A small contrastive image-text model, trained from scratch.
Data: trained on drawn human figures in many poses, 48750 training examples, 46.2 epochs.
Rows from block 5 of the image encoder of a small contrastive image-text model, named by matrix and row number. Each number is 128 + 32 x the weight over its row's rms, rounded and kept within 0 to 255. All counts start at 0. Numbers have three digits each.
After each channel's rows are labels from the 100 images, of 14848, where the channel reaches its highest value: "peak at" is the part of the image that holds the peak. Only what is clearly more common there than usual is listed. The data: drawn human figures in many poses. In brackets: how many of the 100.
# conv: 3x3 conv (encoder.blocks.5.conv.weight, 256x128x3x3, each kernel summed), inputs 43-85

conv.77:147123154182146182152120113121078154181187113143159166120113103142173106104142080158153095159117114128130130089145084127090128136
peak at: centre (50)

conv.62:091152107213109068175091117153109129220150086109192112110127104144116131139181127118155125156126109130084086158181121131179102131
peak at: centre (68)

conv.89:123176104119131127129159144133153125133156161118140074081127096145143123130146163185138098155135142102117111080108163124169164154
peak at: centre (38)

conv.16:106066104088113152083148158115115128115110078105135110181202042113149151126126130115126102102158061121116136094148140112100179143
peak at: bottom right (50); bottom centre (41)

conv.80:114153157142128132156116111121172093164107163157091136135174134175081115101124105125059136119118170116126156135061218064128102135
peak at: top centre (47)

conv.7:100155105130145146158159083126076062069151135118151069131127088116128158156148158136132136164158162087109139159116090147127130171
peak at: middle right (30)

conv.31:057127099099117144068132104126115145099079134163146066127149135102085204101098173127086124129151124123129145154102147132122108125
peak at: top right (55)

conv.28:073185079119118103035121171133121101145093117154128127140103092108104127159074156141093128061203121094168104111108107098087113119
peak at: top left (41); middle left (25)

conv.143:121134151070047115083105168039167113092072129108128051124161149137132172157167114085100140113152121132108153152122091134158094124
peak at: top left (57); top centre (43)

conv.230:187153128126112131117189049140126127096013097150117113112194188095169150145012119122133148110163121083109138134123142106148125121
peak at: centre (68)

conv.134:149092134099137122153162117112128210064168122109136115128083118152113120164155063116091104138146139096128130119148098103131120091
peak at: centre (38); top centre (31)

conv.197:108125127110137107151144139078125164124091122154181129165084142149153136104117142151138180119182058147127169154180113164124144059
peak at: bottom right (39)

conv.114:166161143043133091124102117145101093160093136128090047097090118092105142144078100104075172083167121121124101141081044144133111157
peak at: middle left (43); bottom centre (40)

conv.51:204170102160067127076121077184144102102112186121097119119120148132122142106110128127086117160160127149090099122168140088139117169
peak at: bottom centre (61); centre (26)

conv.91:156123126066110102114079153107141134100137140086142114130075200111188130136179120126104137086177121120120216106134118136155098105
peak at: top centre (38)

conv.92:136171137130181115153128125088184107167132139163113144145149161158085119119146173159123196117142075179076070127098139107136131139
peak at: middle left (33); centre (30)

conv.131:082165171144129124127149138144190135118153070139201147082121190103142168131149145110145127121140140172114122168128150193137109132
peak at: centre (48)

conv.27:165123133164134094106148126177121133084063124171108146122192080148170079098148075136140149079139098156126155152112151129092131107
peak at: bottom left (35); centre (34)

conv.17:172123120130095072123145159111134109088197091142106189168091170161131155046113146154191169083163085136118164180142166113157126142
peak at: centre (66)

conv.203:066196100121077106173095122126145143097120144154133148169051092183121096079121154113142154155108119168050077121157133201108148132
peak at: centre (52); middle left (32)

conv.2:105127125134148085127150185125143151090177050105121106099184057149140114095149168091086119168176103156029139140106122137079099133
peak at: top centre (58); middle left (28)

conv.176:167162164163137072138153082150123118181087158145123111137138128172124135059110130101171121102136100093073105148107186032106149174
peak at: centre (83)

conv.238:107094163175198097078139176103103114126125119070115191126122180121135083069176129149126119137208100119081147170072156144114169164
peak at: centre (85)

conv.1:158084054138067143138161138190093106156077128116123177086195130083083157110170095082135106158127149098087136108231139093116090118
peak at: top centre (73)

conv.144:142135143085142125100033072099131104127081133133103100102097107127130115153130110164176117185160145112137060109072217125177156144
peak at: centre (67)

conv.157:112166095090135151100123144154165051114179113185171187193182149145117103138093135092077090118087101065120127178164112102107096125
peak at: top left (51); middle left (32)

conv.6:112097124125104101113129144152077133122084196142132156161074198126052178093052113115135128136099169121112151118126147137153106105
peak at: middle left (39); top left (37)

conv.137:093126081163188081145140071176116157109062175140155099134175161188123197129135091145115132101178150153129099157081146127107120177
peak at: middle right (32); centre (25)

conv.106:063136193137085101129150086106143143110066149159116139154174096129116092105144136066120074109050180148142124107100115109122153190
peak at: middle right (54); centre (41)

conv.22:133100087171160150141201128129110182132112105120145107147193153125103113055167117129108145117119117146071157143046085101120157147
peak at: centre (77)

conv.115:070174174113176178194130030183111105105213157120073164128130172119129107101149116152135090133085095118113122152112080115144131129
peak at: top centre (83)

conv.75:114133131077178065166129105078096143091044165127126131096181137095126167137072087134150143119101181140077160153120157136144165161
peak at: centre (95)

conv.81:157134159124132091134105114102156154104091117105085131157098061121190106090136134122139156078151119128130121101095122174088119181
peak at: bottom centre (68); top centre (26)

conv.196:108113148143118095140066105130100170137168136107153129120188100106135080129199131109080099122160110151093119106192161133126155119
peak at: middle left (39)

conv.21:133147112122120127118131152107138197125152123164170132143123118189137109079149158178128138157109118113105120147125145133051182143
peak at: centre (43)

conv.179:148172099109170116147125097123099137116104161117158150115180072135118069137140154108137123087135119140131159101080167092149153177
peak at: top centre (84)

conv.14:201138193146061141140111160144099110160154073117058112103186088136105081157088121142122075124035091108066179135076170130116112111
peak at: centre (67)

conv.44:127056101111173189103108185138164153122136104092176173148117141105103111131168156124089126133203081122087129078064113095133101130
peak at: top centre (98)

conv.201:146124163137187129063141119083099122071074091111168057130111151129070104113128129161156169129095188092140163108078123098087102123
peak at: bottom centre (59); middle right (25)

conv.122:111132142144162252130110114111171118129136116120150126108145078107157091216138155108124109133148120124226101089084136167132147022
peak at: top left (63)

conv.224:134154085153131130121165096115080074118181175145102139085140141139057127135084123105175117100182123209076132123123081170161080130
peak at: bottom centre (50); middle right (25)

conv.210:151157097089084096107107158144134101146094116109195122093095163171124095189063103155178131119100125103109123140095157091163162120
peak at: centre (33)

conv.171:104175124170129098163145149106119137123150156177114145124159135142127138119158200131142131198113100111086124117106121126173062179
peak at: middle right (31); centre (28)

conv.237:141075154130200100134137175112121130094127079157161085094203112158105147133164132139166138065065154120077125106110158142169079133
peak at: top centre (39); centre (28)

conv.251:116112138069100088109199146159133163087170160142145156083073126093153130130124140160127132130043147159109108133116103089158088122
peak at: top left (66)

conv.59:089100145124108098107082113164165135076134148165074099191124105115126073158163104177008095155119149138136073156060107153117103084
peak at: middle left (27)

conv.209:127160144132088195097141124130153148144133152119133076140151094122137128135141144144083083073120111115086163192082072130145111108
peak at: top left (55); top centre (43)

conv.82:121114112125127091067092147054124129119111093122115083099168093137081149112102156162078108118093084135077119128150145150156123070
peak at: bottom centre (26); middle right (26)

conv.34:155162125138053097113096120094122173114151127143186133104131124135135118081135133090083123174152092128123090156127121154180145140
peak at: centre (41); top centre (27)

conv.146:111120096117114099099136182160135167115128080113135152158136096123151147146112148119161146167115089086075149121211177151133087081
peak at: top left (39); top centre (36)

conv.117:171143101114128057118150089131111185165105107117133101165147088188140133132096107124130179102114114118126087112082096169169132121
peak at: middle right (52); centre (25)

conv.35:161091140143155113128122079102156207107118148134123159171110140191128147124168081127130096135152149138119121156093137066140077138
peak at: centre (39); top centre (29)

conv.9:115095134154137071047130113120160127089163118094186126165127190118077129131121140123090118181142120132066162142122184127095133062
peak at: top right (60)

conv.246:112123153067107101154091126088117137128117072178187181138133078161080097105124112170162144105093056199074132166087113127131136111
peak at: bottom centre (48); centre (32)

conv.229:102153161164111071139161080084106130127164180080077127143172215136099125130090118136062110076118106110173123103048156100141140166
peak at: middle left (54); centre (39)

conv.236:133169103143134115133178109129188133150126156148169093174099123090107065112117142173091125098099106096138112124136174107001169172
peak at: top centre (50)

conv.118:187126072148038104103095071126167143093140103171108123120203133113171129069139152118162114131101145153115158166123141094133164111
peak at: bottom centre (36); bottom left (35)

conv.66:152112074141108140128079138141161127140108082115138197145075114163112089180205122102156127135099151110160047112132147143089122132
peak at: top left (45); top centre (35)

conv.149:093147112052189137093085155143117130092062117180109119142129125101149117142133142133105116177074131106127188166089063108111076178
peak at: middle left (50)

conv.217:103152114142148115098189163157140136118160092176154164103198044107087187155115122105088134059120111110127137133153171153152109097
peak at: bottom centre (42)

conv.42:115141120113132103127157111111077120091106118148119115155132132157139133144157048137144101147095151157107091144118155115113085196
peak at: middle right (28)

conv.47:160116196144109105149170109124108158110132079159092087139127135166159149106099204091100092133061130130134107098134111154125111172
peak at: bottom centre (32); centre (25)

conv.73:111120111125122091158080082102125133159159131135094090151132158193107126090121146154134149127110099171108107116113154154163139168
peak at: middle right (28)

conv.76:115160127100160141166166146166129107136119185077120116115057114100115135112124140142100108131137179128104161101134143131141166080
peak at: centre (68)

conv.226:093151159124050141153186151086121109114124159132162186101120118188108116097164093148146103151118109075089134138081114110127105132
peak at: top centre (54); centre (29)

conv.32:169174117069199105064147144115095107077185095113089219123107135158098150147130137118158070099159143096087124136167137143155129114
peak at: bottom centre (67); centre (29)

conv.63:150155107125145145157180120134109087101085169096142156119141178095146126104146152119172157109100102122142162109081105143139123166
peak at: centre (36)

conv.184:107151157164185073144095161103125085099071096100147124170131073140076064160137129137157109143126108100129119162050042192156141103
peak at: centre (54)

conv.57:110108092182130122144219072090104166091134165107113151102167161127148141096142133128124110185143119133107140115069110152089140210
peak at: middle right (36); centre (26)

conv.26:164105111122078093105112128097138122155196109146157128122149132127152115130154127091146142149107127169098168107146070154127117090
peak at: middle right (48); bottom right (41)

conv.204:074186187113107143086140095149132147091086116109106122123142069137123125144154096128107172109122119152137137146070125129117090113
peak at: middle left (42); bottom left (41)

conv.153:097137065206078099146084072113143081090158086169101115144052132146110176122135143096090123082123124141087117162118112128142123118
peak at: bottom centre (65)

conv.48:075108123113158172124103153090134117169100168144097178149134086102157152115148125111152202116142135129161106122133077174137149152
peak at: middle left (32)

conv.173:141097116129134091111162113104138085160139132125104084172064157159106101082078129102127156142086111179102140110108107178128158137
peak at: centre (33); middle right (26)

conv.33:176152144114080134166088183114117070109112096159123099156112129105082088103109097091120131148113124155049139086139120137112144096
peak at: top centre (59)

conv.235:183126186123173116119088181112094098095089058103101155091149079141173142084152129140103132146117205092059138161093102133118118101
peak at: bottom right (53)

conv.212:030112094110115171095167148122121108152087123151083099121137084113096088138121106150116162187125108152120154172155090155165098154
peak at: middle left (53); top centre (31)

conv.43:112133190163083141148150083144126176127128093168129059128111024113157127166154137104130139075177200134092098156140123093120118104
peak at: centre (84)

conv.39:170137080129149119096098123088128148133121124101088121163166139163057134120105149153095154149159066181096137140123178137120118103
peak at: bottom left (52); bottom centre (43)

conv.156:138136128152122161086124147174125192114135122070134127023142135096097129079106113163134071139118104106169154113104123164149103113
peak at: centre (35); top centre (35)

conv.108:111115162194109118087060132114145166124141151101128099053129148171109116093158085147108123098121100148128111089111122139175123122
peak at: middle left (34); top centre (29)

conv.69:210139074138109062088052134112193124147112167145108108071108155155096138112177142113100109125121097138134116110105198081152154119
peak at: top left (76)

conv.50:123138081088147144104132117112150187077156140143112137136139123151173155133132136177164129107168149113117084155149120102121142114
peak at: bottom centre (52)

conv.199:084157117176126165127095164137152162120181150111192175166147158170094111197168104140134082186121136099119157157117087118077130072
peak at: centre (54); top centre (42)

conv.148:185125059140115150059071116125186153117179134077092103182117107150140099084197133161089106067144079132097136143154138150135114097
peak at: top centre (44); top left (40)

conv.74:133111088134136115101140138117149167124126166146118117118157101134082133110135149106117085108105099176056129095136169130161127101
peak at: bottom left (45); middle left (29)

conv.110:155174142109062157160147125131167134071163172172123075126102060136094100124066133131096181159055097176119126159066104138154117079
peak at: centre (60); bottom centre (35)

conv.250:135112140115160156125135132114131140121112180102134138100072118121091103105048106157191091095137012123182111190122113076138128079
peak at: top centre (96)

conv.213:087058147105154127189093072098165149181188169145176127133110135127092163171156130108126126180093108115127174114145160086105133117
peak at: centre (42); top centre (40)

conv.202:080117108099149061113121099189124137158177152152123131131140115115084151139157111109104097191183119074202107126251133140099081119
peak at: top centre (82)

conv.10:147127129100151145122098159157129096139187080151079108143132106132146105094212118150082066087116112150127115125145117157139097153
peak at: bottom left (36); bottom centre (35)

conv.239:140140140138113132114130099104174139120128129166107161106114124114116133147153199137105153123185130187111141146136058111093178117
peak at: centre (46)

conv.206:127118086135078218175156082156135118114102202096137139136183138140112124100122146148143122096095081153062133168099116144124089168
peak at: centre (58); middle left (35)

conv.18:077123151102139133118110073070136139108148106085187167193175179135097169145144191101149164156100080133137155187133119149088139079
peak at: top right (58); top centre (29)

conv.178:170134207095155160149142214087125153173106068125112135143190122119072179175154122122137128091108120132094194089150168149136115115
peak at: bottom centre (47); centre (43)

conv.112:179180174085134112163123175139129143122139037110150148115151088112112160172168110132147132161119133152082204090130205162111092139
peak at: centre (95)